python train.py --crop_scale_min=1 --arch="vit" --epochs=5.1
Rows from block 6 of a small multi-label image tagger, named by matrix and row number. Rows with one number belong to one neuron. Each number is 500 + 50 x the weight over its row's rms, rounded and kept within 0 to 999. All counts start at 0. Numbers have three digits each.
After each neuron's rows are labels from the 100 images, of 14976, where the neuron reaches its highest value: "place" is the part of the image that holds the peak. Only what is clearly more common there than usual is listed. The data: dashed paths with two dots that lie on the same path or on different ones. In brackets: how many of the 100, against the usual share in percent.
# fc1: MLP up (model.blocks.6.mlp.fc1.weight, 640x160), inputs 0-159
# fc2: MLP down (model.blocks.6.mlp.fc2.weight, 160x640, transposed), outputs 0-159

fc1.72:519496594504483568504481563488559545502521488488473518439495473501408574476554490575538532542482483457526469536444451407416537517592501503513545482540647527537505469508625456561494544545437483524471434430496464391517483527498564587490503507531524485542522537499502522511485584454561469433462551502467458402449534436524562555480364454403536537527580542456477546435542475485649508545471428435559572553493472553472544483429470557628521500479489532511521414493434522493547543460519530
fc2.72:521500547432448472514519400488527506479472511403557499498454546486528573450507524522500407487518479404512541487610495458499572457528497555640545484480522523425440541476557435591389510424533513498487449480527396499518455484531465513520499499469497525516477589516516444513504488422497486536459540500444525449477548540514481435495435547513530513478632463515528347484497500542569491611532512411532405539555554477511411526488484468651523599484496503481505498505544625562503498598513518
place: centre (40 vs 14.1); middle right (28 vs 11.7)

fc1.89:590531531489564494532501558441543476519451469461430534408431454559445467505477530609597540525554516478452479528538496350531468492552520472557543507487543498447572542514471522461497438526432484501534600464517483473515464561525509538428488542409547556439496496470514450461518566501548506462476584529551455563485567464487560533558378570345499529498476494526474417409573513547486591521455475494519545476473529473471587491465485501561436475456550535450521543465540518492526574672462438
fc2.89:477493540443486492490534478549551512417456483517532499516519532523447532513517556514501417547488487534430515487562504439493467438510513536588510521477488544471492513480552450567515489562514509460525608402489436463471512525509462593511463492486519525498496534486462489493531566452611483531474459621484545514395539473515507662484450476550591491467635580432509424481462521501452490523490403413560406523509480528551460508477445466550483509445397450548465453385508600384638444527481448
place: centre (33 vs 14.1)

fc1.509:415533413398402518466486564559537476508466496460427484554444441530459501541555479499450573454544534610555453545525485464560495570536560511466576575445572495554567491555427473522553505531339520455451472485448537421437574560566489560500466525555518453534570499460470502457499455529537518484460557538475452462503466481515578485460466561530542533552352494473595611422461494547491464590427439486511626466555496467461456515496519472455530533531517485547481476541456512455518512572498541
fc2.509:525488549495432430414497540508461546526545498469477477452509571516478508499525399529454551476487547527481513488484508561465515584560532517468538421379524539472518528502535492523500524474433535452522479550497577597490531459572456407452496422449418469471562395500517524596418488463332502468605491514446531487526450491414445468430506467510498415441499502552405467464546571441505528592515577542485579562559503529488466531484581470517561572470566536442447449482551434605541526420530496
place: bottom centre (58 vs 11.7)

fc1.251:576562423523529515524521503455587564629434470478514557490556438583498495562458483511562508477392451443424489488430564535472508602472434565478470486620504451551505470481522497441483485415405452586537576474409569548551473503479534429487502537478576552558504530575497425529546519452392444546500534470549571472550544525468491405514487472452434541472507579428453531529552507548504422467540561538490558447508481502551558477451472503493516491509464578475556491420437480421402548494459489
fc2.251:513464531442474519531578415550538558561366547465593595515473584498445439474456516543494456436407489550450486495544547465480525523501531627508565563592508496446483403513489508522489459492488545493504571488504416487484482462461530506560492538428567469497537569473473489498579533489534513451403510523421562505324509482550528404465416516528584511432511525390523464490494485515535564435487572507480453544520485505506467523513446494576540515418396533551435475480508543452416521516414528
place: centre (46 vs 14.1)

fc1.443:448389487615532489586551606485510484500463529481448554519523604505499509528493435388485511503471481485476466443565478540561484579535542558465496547501508529487593542483405574466555494539435488495501483581509401404605478509491427459458510513529567484429472440397497460436505511542560551484577538518449452491468450465574505528441604556482582517496452482480495646498497507493557509532461482499556499468548490455474431590550549425468522499571449481562578451571501388494476469499461524
fc2.443:458462516553476424398529594545446519494498548468427440446482553566419394484543447519442519473505521558515483516533492466435584570552538551383486505441577559438531573527531527439472564515417530487491447550426560528542516406512511482478500442549473468452555383465514512518412440507458532463558533507471463486530424467473469427497582499527544456432508469575478553535540515490533523641516541481412558591558510466427535571493580458527502512557521541417453480497572429563458506438510486
place: bottom right (46 vs 9.8); bottom centre (40 vs 11.7)

fc1.260:521445507514565533552543530452478475478540551526456506539432515513438399489441390588606491498498507545478546482532478460473503478597481526475505501473485461519436489510500469386550500501471483428530502468513362499491454474430496564442552543417466468477560435511483466424511452604538507480457473508499574582453450508483527515429531466404569467563576494445499546544510505474559501552481442516503573447513520519624712564523495473546453576495512509501581447407445438488495524528425488
fc2.260:455535512485480485439557517610523531446463465759519533494536463583463550522470493513559421529542497514449508541474516470499493517509501558521532461490502536539492528542549467540528475547428491477521617433415541439506540538525489574486477487517483433534570532453468557550514546441606540511534442597486485455463514491441457663519454513540623472438545505546461475465523526462552503535511476451567564536501478526528475460451520519499494484442429486472445502391503572472613460456472449
place: bottom right (36 vs 9.8)

fc1.189:442417493523505545476455478472495415457424536507555467523435545459515431574549456506480529503536541615548428476547414474549550555577595563474577490490542612553635440462494461488477481469519490519457548505539434435469463454460532542411563458435568524392581411487535512463466445530523572545506527552415555555432493427505523496417562481521566482513463512555566561517510486447513549528449513549463574501453512548500474563596476423530456567591436519506427493468471507437513517551509553
fc2.189:478440546560484477417571566636453539487482466749477532474534515525448563511491471494525478487544512543419490528420530496513476582489479500453536453444460553503520501525522503519522507522422483445540556496423540432505605499547487506481423459542465408490583484440477594549505534504466528497609444597466461531466484467471460631476514505514551456471518559578380529514526579443491504538528521522502574519483461523510491491428533485458498450434499529503423540408517496541570480448483474
place: bottom centre (64 vs 11.7)

fc1.550:396469517455557452464449476548503534537460531471493496510534451443422518482583560458501528466550527630487554491484525516557478488448556478524544454544399551540458562542480485460514600469391459509542509529507513435586508468467526597473411538492562456547491335436538587572456555459523587452550549513476543580452401444505531492440450499460528556542466554581423455440495577450483485532444510568483498577519546469437563469421530449472511435493472569540557497468454523486565553534453530
fc2.550:515473545492447499486494549638472528501518515619498458515498543547464502440515505449481552468530544487519446614451556529417450556576505586417488500306653491436520479532524490507480528463497557480541421537530550515515543512504544473505500474456451475500510436398496533563418459504447467496600517475432497500496471513476467433479474478568485514505540529546452474460494524466421614565454575495502574570583473534521395530515520517577525525479605541406482464461523492530555492414527537
place: bottom centre (64 vs 11.7)